config = dict(
    model='sound classifier',
    input='log_mel',
    win_length=512,
    depths=[2, 5, 5],
    widths=[96, 112, 144],
    loss='cross_entropy',
    residual_init='none',
    beta1=0.9,
    max_steps=13300,
    batch_size=384,
    lr_schedule='wsd',
    weight_decay=0.0,
)
Rows from block 9, named by matrix and row number. Rows with one number belong to one channel. Each number is 128 + 32 x the weight over its row's rms, rounded and kept within 0 to 255. All counts start at 0. Numbers have three digits each. After the name is the row's rms in percent of the matrix's.
# convs0: first width-9 conv (model.blocks.9.convs.0.weight, 144x144x9), inputs 40-47, a 9 kernel for each
# convs1: second width-9 conv (model.blocks.9.convs.1.weight, 144x144x9, transposed), outputs 40-47, a 9 kernel for each
convs0.29 101:141119118124125116103107123154157161155147136124122146143153162155147121119124142139136135146158163161170174155136148164166156131117136155168194200169119106130127124107113127150153140143152146140134132127126121132168
convs1.29 096:100121139141132114120120116097103132152147138141154169064052084120139143158161134122114115108091099113120111084068090126137146160173181127122114123137138124111114149141133132133134161174152115113136158164158153149158
convs0.30 104:118110117118122126126114113147134126117123125130143146167181185183175180192190153146145128124131145143136126129134158172171164157150147092131149155156145138080058142111089109120154172152132117098081089099093104136151
convs1.30 103:138131123114117127138151159138134125118114119120118107103125139141144143140127098135121113116120127130133135098110120125132138145148144124113110111113109104100103125120124135147161170173177147097060037029031028027033
convs0.31 099:095096105115141163157136112134143152159159164165169177109110109123137149147140136115128144148145145154139129133142146156165162166169177098092091098107109107120142141158174175149110095102111076101127140138135122120124
convs1.31 100:145139141138136129121114111125127135141151154152147150140140141141138130117108097105106110120125134136141149138135131133139150152155154141126117109104103114135164103112121134148151153148138155146129127130132131120115
convs0.32 104:196180143110113126133141139135128126117103107106109106144149139112114134123114100129130118109104105108109105152142138113115140149142137211180145126131138135128151210183160133100066035007000128120130135115098117141172
convs1.32 103:102111112109112116118116111102113120122124140146141137151157154133116116120126137151144141141142137132131125159151142136125128125122121085098103094083093102102103093115128136140116078063081122117117113116130136136125
convs0.33 095:143125110101117124122130153104101107128130133124116121101121125124124123119125143142139121091088087108109103108117135138119110123127113151132112121125118074027019069090130161183193175113025116107114115105108117100082
convs1.33 100:137131134141135131138151173108120133129123143136121112124123117120126124112117126127127129136140141138121103120136147146134129109098097158144130122116127122116115139109069061080111150180204117129139143130140130118099
convs0.34 108:113125127128135143141145136130124118117119123126122130134118115108106115131148158131132135147150148139134138157146130133143165176175168111115121124106095111129127143152144123109113111106114151172169160145136136136120
convs1.34 096:000000000000004035067114173144127112094078068059054061144158162158159169178175166124134142140134130127130130108109114121131142149156157127125126123123115121141174082094109113113114117116111206158121092066038018022049
convs0.35 095:150153151142140147161160157129129125131137149149147144136135133132129134137142147162150148139119114125146153118126134129126122130144147135153180178161146145142128150151154140116076058052066173174164166155154156167189
convs1.35 093:178171166162159150129111099045066089121136139125104098140136132124108103098099094109117126138136124118123135084079091118138142139129112116118124133134132126118111063126149150143149151145128064096114124117117109106104
convs0.36 104:113107103106117121135147153135131126127116114121119106176190189151104095116121104113121111114123111126147150052030061079102133161168139116135137132140137113094089090134170184160126115124121058098131166180155113082058
convs1.36 096:081088100115118123121121120126121117113104124134136151162135120117139152149140154140135125121112102120139128162131116108078064051055073095121138143129124123123125080134147159154146132125133140144155147118117118120125
convs0.37 102:080111140152154149141128124132133134149165168170172173146164167145127129132130123117121117118122127130130122194148098057054043042045056090110140157154146127075035135088072097111137157156146109097093092097087093115123
convs1.37 100:116127134140145154168179193104132148148146165166151118130146162171166161145126106113108117127134130128125122176111042000000000000015072128101092093096114125138153128120104109116136155156160168129093051016037027040076
convs0.38 100:143144137135155154147154173141155156154155160138105098170139100091088095108108116117108114134158155158168177146148163163151141140120093150154141115102124148149148121121118124138152156147120127123103078099138170190200
convs1.38 107:133126127129131127110099089138149152143125135164190198119146153140082078103154170115101092088098115136148144141145132093066085113117108173157139133140140135143164123122124132136160179183179134124127129127122113109127
convs0.39 105:110119118124142149146132116139130120116111121134142144147150155153160166151135130127141148154142138134125128161145133130128122142151147077113150162157151139130134143149168181153110083076087129156161163174171158158150
convs1.39 092:156153146143142143140136129147133128123126137147159175132115116125133134133130124124124123118116128141148150137140140139136136137142146123108094090101121141167190052092112122130132133132126121128136144140142142143139
convs0.40 099:127139145152160158147129116119134150151138122101084108156138133146146129130127119150136116106103112117131148101105132146139126107115141033068121152153123082058048129146153142118110123110084154143146141130130144184197
convs1.40 099:129112104106108112120128138121131139130122124126134135120134129120125134130125127125130108092110135139122096113123142154149139125116121147127121140143130121131152179148104061072127164173174085105126131125121128142154
convs0.41 101:197169162163158148151172208132128118110110116109113129073099122148154159155140124134144154158156144136151156110120124111120119123129111069090086089112138145124085211161134125122113107112109142105081073083099121122115
convs1.41 113:123128138147149141129116107143131083054054060065068085105081066078094090085095118115122126116107101113127134122130145148158165161157154135141146141127121120130143083097113134148151150140134114117116118115121126131138
convs0.42 106:051084115125119106097079073132142145154159164162156147147135135126121122133131115142133128121128129144139128174175148134133149178204211126125130152172177171149135100094099135143156182168145088110135154174184193202180
convs1.42 095:164145129110102104123136151106130146150157163165157133085096108109108099095087084114115116119125128132134135101117129141153169173169149106099103117127137154163165180159143133121107080067064106118125131136145148155156
convs0.43 102:106120132133138145141125101138138132133129120122131149117098114126132149168154126150137124119115119122123131126108090116129127121095079088107111133163164136089065142109100123123138170173172123123117110105108133152170
convs1.43 097:156161153151150140135146159123134143144140144141137128058095116128142157143104058120118120132139133124100091111152164164170177179170133108102115128133134144146153134126132133157168158130114130071042043044035005000000
convs0.44 103:098106118126122104093084083157145130124113122145164152119122144156166163145128125108118137142151138122127129144113110103097104107099097145160182184177152114103137125115082065123166161124099108118119101096114130136147
convs1.44 107:161158146128111105111128141112118123105084085094112136102106116113104100102100100116135149146136129138150154136113105090072070075093114152141134132130116097067026126126129122108118111088077093094103100092088083085097
convs0.45 097:137125120116125130128130131163158154156155148153157153155116113122134142147132119146144127118109121120128131096069101151175175158128103118125141159160139104091095131123108117140161173164132106113108102137178205214207
convs1.45 096:118123120113109113120128137110109111110103095096102112126098095098095089085088117130137145152150150142136132015053083101108121145155141137131122127128130137150168126120118115113125133130121140113085070062060064069083
convs0.46 102:133144163168165160164159151101117118132138143142136140128138166171162138125127132135140130128146150144136147117121129141137118113109096150140140138144158173179161062042042054071094123158195141114085091106108085069088
convs1.46 103:140149148146139132124118112146138121110106114111112103111106110117127126123123125093096101114123124123127138137136133131122115109114120054077097109126145168193201028042062083088076059064085138139131120107104113118124
convs0.47 103:136100089091107116134136132101120103068043058084108137110100124146148138117095129162142143139146138127125142163157110030000000029063098072095124128130101068059121146152116107127174158117097110094076059074103130135146
convs1.47 100:122141135129119127134142166099065047022017025036051083099105107108117137155153136127113118134145149132115125149114088060036028027044075159133104091097100100091113167173157125112138139110098138113099103100082065053057
convs0.48 104:115126132133127123104085083118119112120131134134140141171155147140134144150146153086109111109114118126113105130111139142139124120123130136147147164164149120062058073076125152156166164147128101089085094120145171171165
convs1.48 104:126125123116114122131138145151151142129112118108088067089128159175183193196176132128134136138138137137134131144138134134130141143152155142120098089085095111129151115097089104122143154149132159116082061041067053030037
convs0.49 104:086074078090111123121104106123128129132141160161144127125090102124138136129113085105092087099099099121144165130129132148145120107109092066081101118146164160140146141147149140131131141148153071105130141153142142147149
convs1.49 099:148142128110096104115114094148151145135125145145136134110117109082059064090113108075056060078102128157177194141121093069058086105119133102101107114118131148159177084091096116126139153158160131128123119109125126134146
convs0.50 099:160135108101105109117133136122134134123116115113128125000000025045074090107137154145145141136138137138140131112018032073109105102122157080070099128138121105103111131134153161141108097080086112135142168195176142126129
convs1.50 089:164148131126127134135136134151157154145130128128128152144126113108102093077062057162151133108098104117122127091105131144133112093081074153146136121117121139154163109121105086088113128142134097127141132114124131128122
convs0.51 099:098092088098115138143152172152159156150145136135132134134125117130147144133131133169157128115127147170174172157148143147149147143137132068095124134118112114125149106107102100113122123122118152143134135145150160166176
convs1.51 127:115116119122124128130129123116121127129123115112118123130135139132121111110110110255255255255255255255255255111115120123120119114111108110119130137140133127119117121141142132125123131141156097105112121126126122118114
convs0.52 104:079110144159158151144139118100108119120090040008004040100100114129134141171186190118131130129120123134143136131130125144136126126147171085114134156174178172147109088042026065117143163178177077080094114132147170178181
convs1.52 098:122117122127128134139139131140121104097076092094115136155147126118119122118114121108112120121120114110118129144143131138159182180147114104084083089087095100099090142131124133146160164173187143158144119101117135167169
convs0.53 096:132121098091105123140164214145125113114127149169163145110127154175149137149159162109108122123117126120141169094095112121109103133141129076089110149145173196162125077030033071109142164170170116123129136133118112132158
convs1.53 104:104113121135141144141133125111105112115102090089099112111110115116121128124111098073101123135138133125130140121116126144153138132124115101108128139133118097077072083105094090101121139158169159138126117122162178168155
convs0.54 098:172185168140100062042049059153150154159161153142130111176184167140115113117136146117120113111117126137147159164153144150167165167167166167134112129169198204186163075123140122109107124147156154138132123117109118147156
convs1.54 103:077100119140148144140135143136113103100108115113104103156135118117121130138147157161137121115121121121107108129140136128117104090074071121113111109108114127146176103132144138126106098084097078091099109119128132132140
convs0.55 097:255204174154140132134127122145135129128134135136125114121123126125120119114121130125119115122137149158157152108115119127127115104090076093116116098101117124126135143153158152132106092088088152158159143143133134151165
convs1.55 108:132125122125128123119114110151151145136128136142149148117129129116105111120132135097091089092100106111109103123122122125130141143148143144136128115096096100103106135161172172157144131109088151147139132122124121113122
convs0.56 101:171158141121119132139156174126114108114128134144152151131126128121120116119137137122131136128123126135137117124097096126122130143147139139139158162134087061075098180161131124114092066036006099124142145136119113116135
convs1.56 102:129128116117119110104111122064069081102111120110106109085093104114109107119141159125120128151166162152130115121131136133121112108116114166145114099094105125142148141112090086086071070101154139132123124123130116106114
convs0.57 103:110130125125108089093118136119097089101114132152173194112128150151123119112095070116122114134130117115120123126118137156149146149155155146168181144095115129115102137147154151142124116145168084103166221213191131092089
convs1.57 093:124134137143142140129133152111080080099102103110122135070067071120163171161151139142133125127141143143144146052059068098123133128139167102123135138131115104104104140122100099106103115143158131112107088088113137157161
convs0.58 101:101115127135133126113099087113110121136149144131116088138140145132117109110106112133128132135158176158125119202155089029000000002026086129135153175178153113050053143142136149142179182136090087105115119124130138145136
convs1.58 097:170157138115113113110110117114152156159164180195195150093131154161154158144121080134119119128132132134124113135079016000000000000000049103108121125126126127136131153148145148155166153118097097132144145150157156169179
convs0.59 099:121124119127133142151153153145121123132144142126122132129120119116124134130129125121127118118124129137142147196189191176154135136151152106094107133145139139139150145150164163137106094110131114122142180187156118098100
convs1.59 089:045044043042040053084110142116103102111103104097079064156145130127130126107088081148135121111108105104113129116095090102108103090091117121118115107113118118118130116149160154136137138149152157156154143122134149146107
convs0.60 104:057078090088097111124125117149135130131139147148142140171144116099097116139153161152125126127137141146137129167167161167164152151165180112121137155165162145115081120118127128132137153162140053066090112135149157161143
convs1.60 096:160160147134121120125129141118132134133132138146147139102135157166170180180163136123116122126128132128126126097118129131133142143150147118116120124135144157170167196179161158172176170161167118137148154156160162165165
convs0.61 103:130140148142142135118092075097096075066071083093103134041037017000004029097159188095106126135132130127145145125111108087079069056079104150150157173187168135101100078073099124149159170192203087090099110131145138123101
convs1.61 098:146144146153157159149136121160144126115104120119125134149117079039000000000028073121114109109113120119117119162143117084055060042039039076082082086085096106114119100100109120125128121112105140182192176141152145148156
convs0.62 101:133129124107114126117121135130142155150140122112125119060024025044107150161149130144127110103117126118124127140136149149148137150160151105082076103133149149140124110112119123136143134133133054051067129174185171128079
convs1.62 099:040043047062082104121133146132127121108103128133139150175148140139126103089095114140126111099116149160144125099085099113109101096115135148136120106098129147156163167162132115111124134147155126136129101086124134124090
convs0.63 081:116101087088091098109110102097123140140134128131135139145138118101104108115130150139126111102108119130140166133121113115123130129123131164135109100100105110128141154151131102097106126143147099116139152153147143132136
convs1.63 076:146144141144142144148155155120123126130129125119120126116119121131135141138141135105116122126125123111091064139131126121115117121120128118122124128129134143166194118125129139133125117111111168150136127129127132135140
convs0.64 101:189163135116117117105120130136138132137142142148158154171162156163161149130103094126111110128138149138130127157162150135120114116129154140132137142141136135136140118150168180174155140136138094110148166168167149139148
convs1.64 094:179170158150133118104092067131117119130137138148161177081073080103121132135129118117123127133133129128132132124124127125119105101113133133132122119114118128143170164160139129130138158164156075100123133145141136129128
convs0.65 103:134136130120129129122113109093061030003009069127159180163143136140148158157149153143131130136156166165154139105106116121114116139131114089095107114101093102121130116103106120127129129133133164178168147119081053058091
convs1.65 097:145167178170156148152156164202173143110070049033046081147143135129122120130140150115120119128131123117116109172163156149149145145140136144136131131116101086073060105103103118139156170175174227161093021000000000007035
convs0.66 104:134120103095097100099088093148152155162173177162148141069068063043029022045079117121118133142153144142142154113124133131122110104101096102108138164172145103085094123119121130140135125126130087069060078111119129134158
convs1.66 095:147156158148141126128127133114151180184172167173186185178126104083066060060061068139143136127109116137149152108100106106106104106109118116111113137157154142112074136102075065056092124112081130125130127115110109102107
convs0.67 111:099098092104125145149145131120112104112118120122123121146139144138133125121112107111111121128128127115108117148138144154133111108108122080080098111120121136152168119113120128137141139136142118121125128128130142156162
convs1.67 103:119116114117122118119118111130133135138139147151148146124117115116120122127136148130135131127123121124125128144139139144150155148146146055075099130151181199212223120124129137143145138123100136136136132129136133131145
convs0.68 099:105110125147149142131149182118128147154158158143125122108121138146154177175134125125145148124090100115121134115119122120122132160160152064067073083120150127092077000008064103117129141159165123129151166168152129107130
convs1.68 102:085088098106106115134159188135136133130128124106096096155147135118113108106111115117111124137148139120116131143148155149141130119115115116114113103093085082086078069039029015048086112141173155152133121100086085111116
convs0.69 098:100076092122132126125127147126158171176179172137105132138118046000000000070099131135128109121138139135138150156150100032026053114140118078118129121122087043092148156151103120161148118119157138127085080112129121103100
convs1.69 118:143157153143129116118113113099118145157153153154158150154146134121126137141137141152134114098104135159159150126118109104085074076083102162168166136095082083084092140152152134120120116111110107098088087093077070069069
convs0.70 104:087099099101112131145147144125146156154145142144156161146134128114116116133151158164158146130132127132138150128096103121123121123134133068076108135150144135120105098113133138125109108118129165160149150155159147121111
convs1.70 087:000000003015030055087126157119110109105114115112115133108101108118129120114115132140143145143131108100111127117108103093069057070103138176164144129123133145165198079108124135132139141147135133135132127125128139129099
convs0.71 101:098099092088090096103094106127119118127132125104091110126081000000000000024093125127129125124126116120119140151133088020000000038097141084146170171165125083050115169146091083118160143117123120131127132159169155119089
convs1.71 095:106119113098095101108106093088105132138136140144155153170114063031017033068096116139124111100106130153153136180142109046000000000017059152128111101094092086091106165145132120103105121114120091122156167166160158168194
convs0.72 098:113107093087086089089092112122143163180180174150127118153145149164174164147127117134130130125124119119122129122146186217216184142132141167158169175164137102107099161136118143162148125117119127114119130154182189177170
convs1.72 101:124135143137121105107116128103127151174172159159166179117089097113120121124123110145140135129116106107123139087084100124132123126143159130124116114123129127118098148133107092094103128151145146123118129132129123122125
convs0.73 102:072115122127136134134160184135135141137126124121124140148139139144141142134114109112115113122127123128140152136120121130137142128127126071106158202213188140110090199153107057022035063076092141147151149134121123142155
convs1.73 110:122132131127121115109098083106116118111111121137142138119139140131129128132143152152140135127129138143143141129131129124115119125130130133160162143117092073060064159142142159166159136111084134123124125117122129133131
convs0.74 088:161153147156158158150137145127124122127130136138142158134127130131131128130137145148140134135144154160161161142144140130122128134131128087103120131137135132138134110107108109124142155154149134127129139155140126113096
convs1.74 086:116109103103106114123140161127128137142136130115108100113113122128126130133130134071101116115109088063024000105108117123129127127129142078099118134145154156155167131125119116108114121132145135135135131127126118105097
convs0.75 099:188151145150152146145155181158133110107116112114127153100122135115079064080102106168142130122120126136153176101076092103111115102098105050086126148156147137107099180158140132117107102108117162162161172191190165131104
convs1.75 099:106098093097105119131134136135139129112094101086082092136116109092081081101145175091101115124131146155154145146143136119105115125151171136130133131119126130136140108093091106116127133142167121133133115106130146169197
convs0.76 092:104110109107110107088079078143144142143144143138143153148151131088081128168181192102082063061076084093099119121134138124096103150185195092079074074090120148153161161171164146130115118123129104117147169173160156147128
convs1.76 082:123112114113109123142145146122114101101105110105105117116110105103109128139126123156157164160150139125103082140133134132126126126122115124131139145140136136149167112098092097121141159155139145122112103096110124139145
convs0.77 091:000004042066092112128137126141146140133126117117119134126134132123120122122137147000000000000010029044056008114110118125127127120119120130125124123122130144150153112123129135132137142157169126125126133137133132125124
convs1.77 085:139128124120130145163179194122123123125126119111105110106114122132134128124128135000009028046061079094112130126127123122128127122118112074091107128146150154151153127129131132139138136138132147134126120121126131131134
convs0.78 096:091097104109123129126121139143137121103110134162174183155143109088104135175173161149145153154150153156159159157153147134133121113123134166141115121148163149120083107111117114117136149160175088071081115136141134120115
convs1.78 099:159163152141131126127131129080094106104102113122126136055053057065080103123131136148134121113105103105104103133120106097089091105106110100094092101109115124147160130138147147132112113121149147143134117098089097112120
convs0.79 100:111105099108125125126128131134128136149151145147150160120121125118120120120116117145155160145139139142146144173149149169170159157141126112104106122130128121126135150165179174141106087076104125162174182182162131135150
convs1.79 092:157163159154152148146143129138130118111114113113116122134126126132135131126122125131134130120111113127140148122124128130134137146159170154140123109102104121149180053112139138125119110107097122128131123120130135148156
convs0.80 104:114104097104116112115130123089053061107147164174172166178174164156142128124138136148147145130112117118116104103063057074098123141140148093093136169170158143122094132137142158151120102113148101128145149164164137097089
convs1.80 096:189180167157152146140135119162152152157159148106057034145122100094100104106117132148132133135133118113119124115126144153147131111105103118128125111115136158163170155156148140131126123130142128128129121112122131134129
convs0.81 099:110113119140152146126099048129124122107096088079085095152158154134109102107108100130133129136142144154150128139126122119121124126136141066098124151184213211181144131121107097107122156200210125109097096106108103098114
convs1.81 104:142145145128121118117120114174175165155153164173157123129145147144150150137114100150132122127138141144149154101129144149153156158153145136150151139121097064040040043079113126133125100084079120126132140144152162166167
convs0.82 101:130125103097093098095100101158148141145156166158159167090082100122138139126129126129137127119104107116125118133130129139140128130133129060061111149147135128132121155140141156155137125138158081100122158190177142103078
convs1.82 088:220209195183176168163152132141135137138130128120114115188160148141130121118129141161151141123121122140140135113115129144141135123122127157141126111117137159173188077104118103095107115125122133134132121113118133143147
convs0.83 099:015016024026027019033050080138124114115119127139143143153143145162172164152159164052060074081087097094104120125128131136138130126129143132131143156163162153134127133135137143141143147154162135135140159170156140126110
convs1.83 099:154153149152144137134127115125124123119118122129129125123117115120129136137143141189179168162166167163152135150139134128117112097086084129134143149152153148140133160140131124112099089089095109121120114111116117116117
convs0.84 098:115159170158148149143147161128127119087081084081104122091122122116131121110123097139136130131130140141131117121106105101117096083099112103173202205167123104100099167151133115121123111100088126133136142144126138143144
convs1.84 096:120130125117113122135143148105128150140113129130132139098106136153137104092099105151138117107108109114115093135129134125113120107104102107136142137106087075065074186154134133130114094066063079094107123126149133117114
convs0.85 097:106075084107126129125151207147121110114127134125104096146126135146143148155143112107119116114124115113103103158155157178186163141141126053059098125146166174143088170110072086099099100108128131090066071120128092063086
convs1.85 110:121124136149163161152146135116110106103096112102101115098077069077075047039062102158162164161150140129128138120120118113098101099112123121125120101088102115116113121120130151167165150129125125128122117113123125122119
convs0.86 097:125138136137135108083106150138141148159159132110120143073104139143129087088121154105125139125124131127125142123121122132124076067102139031040069127178184167137125069057076103127150162145144088121128123138129118132150
convs1.86 108:099105111114118128131130151122112105101090097082088103119138144135100072070093111150117097116137146145143152092111137146143143138124107161164169171182164128101091145157148139107101118122119112120116109108131129126107
convs0.87 103:042053067084086086076076082106093102125145149151155145096100109108111091096116137063072084089100105101096086174148108100113108102100113131099095132152151139116084008044082106126135139137144057041069124166176180192207
convs1.87 098:135151152155148153158162161158155150132106110103099105161149143132120093075078095168170161149154148147139133107106114121125139145150161067077091100092094086076073093102092069055077108125132110106098077056095108115125
convs0.88 103:110135146141127121119116113146148153158161169170180178085071065060045029033044074139132120119131148163156152139044021023004000000000018158180178185174164156109076120076089122135157170153146135128130141145142153162162
convs1.88 100:156142134117106102100107129097113127135139146150146137118095088089087075071073076121123121123129134137138139188124055000000000000000000110096094101113113111112105155132123129130117107098089090111124130133133139143149
convs0.89 098:142140145134107096093083071181166147135127113107121128205180156124121143151143114148121110116115104102113114176186182164142147143160161140145101026036059098133120142126108118119119105083073153127116120138149168186188
convs1.89 107:118136138145147142143140135147131098063054082100120137103090035002037088107105110149140135127125116106109125127109084069072092102102107138146144131121116097068049118117116124135143138133126180163144117084078084111119
convs0.90 102:126124109096099115118109099164149126107099100121145161093110134150154141122103110134123123111106104094090103189181172160143127139152162119125146158156134107101117174173169165160166167136115158151143156169158143129130
convs1.90 096:000000000015038059078107137117125133125117112110112121126137155174171160140125116120119119120124125131145153067064075089095093099124154154153134109093093113152204049072078071082103117122116107122129132133135143149133
convs0.91 096:134128133142145150156155137112127128110097095101109114071069084111129138138118090107103105123135143144140142117123124122100091097098101110128136146173189189178169000080144160158164191202200103120132134126113106117122
convs1.91 099:134133117101098102117128129119121131148160177164130100144152160161159162166157139113107115131135130122120121136137131132123127126123121071086101115129142150165184043041071113132157181182169111127138133127133139156171
convs0.92 100:177178164156160169171167156134127125122122125124117123120117113111118130135130118124130138140139139139139149114101106104107113124122123186182172159161153122094071170160154145136127124122117095105118126120113115122121
convs1.92 098:102102097091087093097097101114121127132135131131141147162164152148143140138147159137123120125133128121108100135126119116115110108110113123118111095078078089103120184153132117106091076059068166158149143135134126122113
convs0.93 104:082106115124122119118115113126107107110108114127152163152160171174175156114109145137134130125124124129122106164125097098110126133128118162172174177159104054031084101098131134138160160146132088106124134128126142144133
convs1.93 093:143143134111097106122137149103091093101096090085083076045065113158181195209203171123138142135135133129131135118119128134139146154158156139117104107115118118130146170145118099094124152146127065108138151154158157163177
convs0.94 099:126121119122124119117108108154179186191193197196200196121122115099091090111115140151143129122135139133131162171156138129129133159177169128152163171163140111060085145115093086094140161156143144155170173168159166170165
convs1.94 105:137134122102090084086117140082100109115119131140141130108084065049038039056086121134123122129133134135134141119116106096094096103111112099091098107117113110116124139113098095111137144132117088124139145140142143152163
convs0.95 101:119122114104101104107100098161149145145152161168158147169156147145154164185192200131128126127126139153155147089121139134122125128128124143161174185190207205174116123124126140155167177200201094092095109121125127150172
convs1.95 086:125105097095104121138149159112122127128136148142126095138154162170180182163143125096097108118125131143161166144131122115104099094090084087080086086092088088095094138115098104124137147163189131143152150154157161157139
convs0.96 098:047059079089113125129137139136126119128137145150148160161153148132129126124132149144142131124119114100098097122145154165154147152163165086103126145156163175187198013032064085107121141168187124098085093123138142145131
convs1.96 105:114121122119118129139142130124118120125134143136121109121113107117128137141131117108121131138141145151156159140139138135132133137142143138125112105102104113122125050055067071068074091109136159154146126102093102118130
convs0.97 092:218153138148153133111108112153142131128149157142125116087078119140149155154153157139145131135143147153130113119092114159154132129132142111109122118120143165147101149166161143112096110135144086109123132141129103110116
convs1.97 137:131132135136135129123115113126121105087070079075079085050051054055056055057092135122129131130129132132132133101108112120124134134131129075083091102106112118124121058074084094103110114114116128131126122118123123121121
convs0.98 098:180126107114135160168146130132125141146158164158129097091124143146143124109099106155149136128119121118130128112110126152161158145128118105099094108140120072057069062096099090103126143149133169166147125106094096108109
convs1.98 100:114116125139136129121125136088086094104115121122124126085080091102119136154162157087078086109124128126121114096101106105108122135137124101103100101114130142155166132131126134147157166163167141139135132126119113112117
convs0.99 100:124090057062072082076069050109102112130131130117108108126135116082100121139149146123113113114120116124136143125132161158136136144155160116140133123144165186184155076100106106121135127115120150153165168162155162171165
convs1.99 107:108097089091105116130134148104097101099107134138138135128131127132126147153138117145120111115128139143132121103080063062099128142139138098121158191194179169160159177166150149167184188175151035066103120132148146138134
convs0.100 099:122133136136143146135112096122142146135130125128136147185169157149140137135143153109117120131134121112116109137136127128146153152143117097102129155162157143136135142162178186167126108122147090090096114150158132095093
convs1.100 088:152142129125115104092085071117110104109112119125139157132134146161160138117104102121117118122127133148163172147150153146137134143154159111109106111125140160185219072098079081100112128130119159163162157153161157150140
convs0.101 100:042062086092093100088070072140158166172183188177158135146136135116109115120122135149124114115126128120115116183168101127184206207179165099111150170172145081039084128126135142138164170164161124139141127129150175179172
convs1.101 089:136157157143133142146150160073125142136129131145169150063091120123125142154135107123106100111139156152118076039103146159168179195199181137110106120130128127140150176137113099106119106068052174101059039037034015000000
convs0.102 099:195165127109126119121149205158135123117134141142145155124128122127125121129137144150154157148136139133131125121119131133135134131146136164165159147132128132116100106109101098094090069097140138142134113105109115118138
convs1.102 132:093099111118117113115130150124125130128124123115113108120117113121128131127128129134138138145146137129119114132127118119122126125126124171153128100079083079067035145147133117107108114133163133124122123120122120116110
convs0.103 091:021085125137136135136117083137122107105115123127130135101115131129122125110103108033043030000000000000021024127110078090113131135125116127112103094107127133143143084114124121119120123147172111121127136133132120107111
convs1.103 095:101101108108120137152170180146135132137142138130116110136141133122111106105111123035070084080069057065094116126125122134146150151138114120128137141151161167164149150127110095093117148170178146140128120115122140153163
convs0.104 092:078073062058075099119124127127131132120113116126136153149148139118099094097118156134129128127117117114126119123110118131138143147142153166133095078087112131145150095128149160170168167170176103107111122129135140143158
convs1.104 086:115116129141155162168175180120124127133126119115111107113122135141150157160158166155156149144142136127116098146150152146138128123125138089110133155162163158153152144145150152151155153145141130124122128132138142133128
convs0.105 095:219186161153151159174184194114127141152157152145142140045064081104110115133128096172182191183169187203208195110129144130112124143153157129118094092128136107063049153145151148128120129127085077087079102125109097129155
convs1.105 097:019042072094125138149166197132132136143138132101085078174147125127131134131137150139133127115092045019023034131105085093113124115124142162156150131108112116116127153151150142128134138142147213179149116077067079087063
convs0.106 104:154147129125119118115120136198192187179150120107113131146151137130129127143149139117134138125113106105110131072033024082150168167155153076070102140165170158147134125138161179172127083078108117127120133160163141116111
convs1.106 099:165150141136140146144129103065070061065068087095111127138134124110109110120131142162154153145143134133138140133138153158150127123135148150146134116114122128138145149152148141124121119113114117136141122095104127137127
convs0.107 105:171143119120132137137129120160149128121123133128117116137138133130134133140138137127131136150154149151134135151150135135132116106083083104108094097126157177191206162145126116104079071103154170148126117122133131148174
convs1.107 106:128119107100099102114122120121137145141126115110115120083103130139127119121132130115115114118123129143150152109129142143136133132131122041077107135168188186175180150147145157163147120086051140122105105105109106115131
convs0.108 096:199192182182184176173176173115124138155161142113095086094141145128125123128129118093103101112112099096099086114104120132135109089087083117148159162168152144149162105096083089097088081075063115118133157169142121116118
convs1.108 110:099116120124120119125130137149147139122103126125121124125123121116099070065100140132130126121123127131136143141134127106071065069094109148136125110090090073064052159156147137125124130138136148146136122106133128122118
convs0.109 103:148138120115123120120125133133135138156158136104088077017000023043078143171172161119122130134128123134133128130093068109149165168164148093114133130098118125120113133143166188190154126127130098110128174209198170145143
convs1.109 105:041016020059087108121132142074106151182173156150152161109107109093070067067069093155146127103084092135167177077062084110120112108107108150130113096090120137142134161154138110093106132153155141138127111087082082069031
convs0.110 103:095087080075074080107139178112113118119120124115108106107113105108122129130134137163160158157148138126123109129131135137133133136142141111120126128128134144141120176161150147148143133146157123133150158160154140114099
convs1.110 103:118125129132132132139149159124121120116106119114109103103109114122127126122114115137129113103104097095096101133122121116109117106099094057074097113123140148150152119126130134130128139152167125119112106087113109099086
convs0.111 099:147115106113116123132154195153147132110084071080108132127126140151140106096106121098121121119123133118091093149139149162169149124094075121091088113128104097128139116127128132137110094103105130118120111126140144134127
convs1.111 098:107106111129148156153143134151144135111079071070087116132136116069013000000009068146124113121129132130130128145145135109067047042066085148159147118079060062075089085094114135147160167160146125123110101098109105097098
convs0.112 102:176138120115114112094073065126129127131142135128126141140118126141135122141153167114111128139143153147153164114118125134123119120125140140104107132153156155148137149148144138127128141172182120146159150140140123118135
convs1.112 101:106099088083083092104109100072093123142145153150135121042059105154166161154154143087103113121127135151180204070108128141142149155161152024063106140162181184179165135121112112136141111094091155149149149145139139141149
convs0.113 101:125123117117123127133150187128121119119122120126129146130127103098132145154158158096114122129158163144142140128124113105117113101089101129098102140145136152158143105100103108110115132149152120105124154171144113102093
convs1.113 108:082088103107104115128134118114124143143109098093104109142127118105090086090103106136137126109111123141158175104103113117096087070075098105118143151141129107093085133121095078085108127142164109104107110108125128124119
convs0.114 106:092115119119112107104114124170175177176176175171168169159147146148147146146157172149145140128128129133146150160152147142133124129129129152171178188185174149122105100116144149149155153146125113126146157143110088082106
convs1.114 087:097095085076068081113142168088112138151165173181172153093095118143163165167156131109120129134138140141143156084100122141151161170171164117109097094096097105115129158149142139135142145147138235138052000000000000000000
convs0.115 099:093120147141137149167159135113117129145150137120120131139141135137129103078089121134130122115127128121128146134140141140134119111117153056085109130139109064037025086095119148148127107086058120139144138129110107135150
convs1.115 101:105094097105110109114128146116116112104101123132129122145144137126120117114124135143136121123148164157140124131137137135133138133123112162149148151156160160154140173142106085091121145162171113134139144139141134127121
convs0.116 103:139151142143138123114120131151145145136125115111117120187181175144132143161192227135126126134144149153159173139163173177171167170178193145131135155182196185155120143136129112114138162179184121122112100104091078087096
convs1.116 102:098099100106110114121132150117102087083090102110124150111111113116127136140149167116113115112119123136152158107121127132143146133107066116106103102101102104117133114112119143161157151149163155106069046029022027042085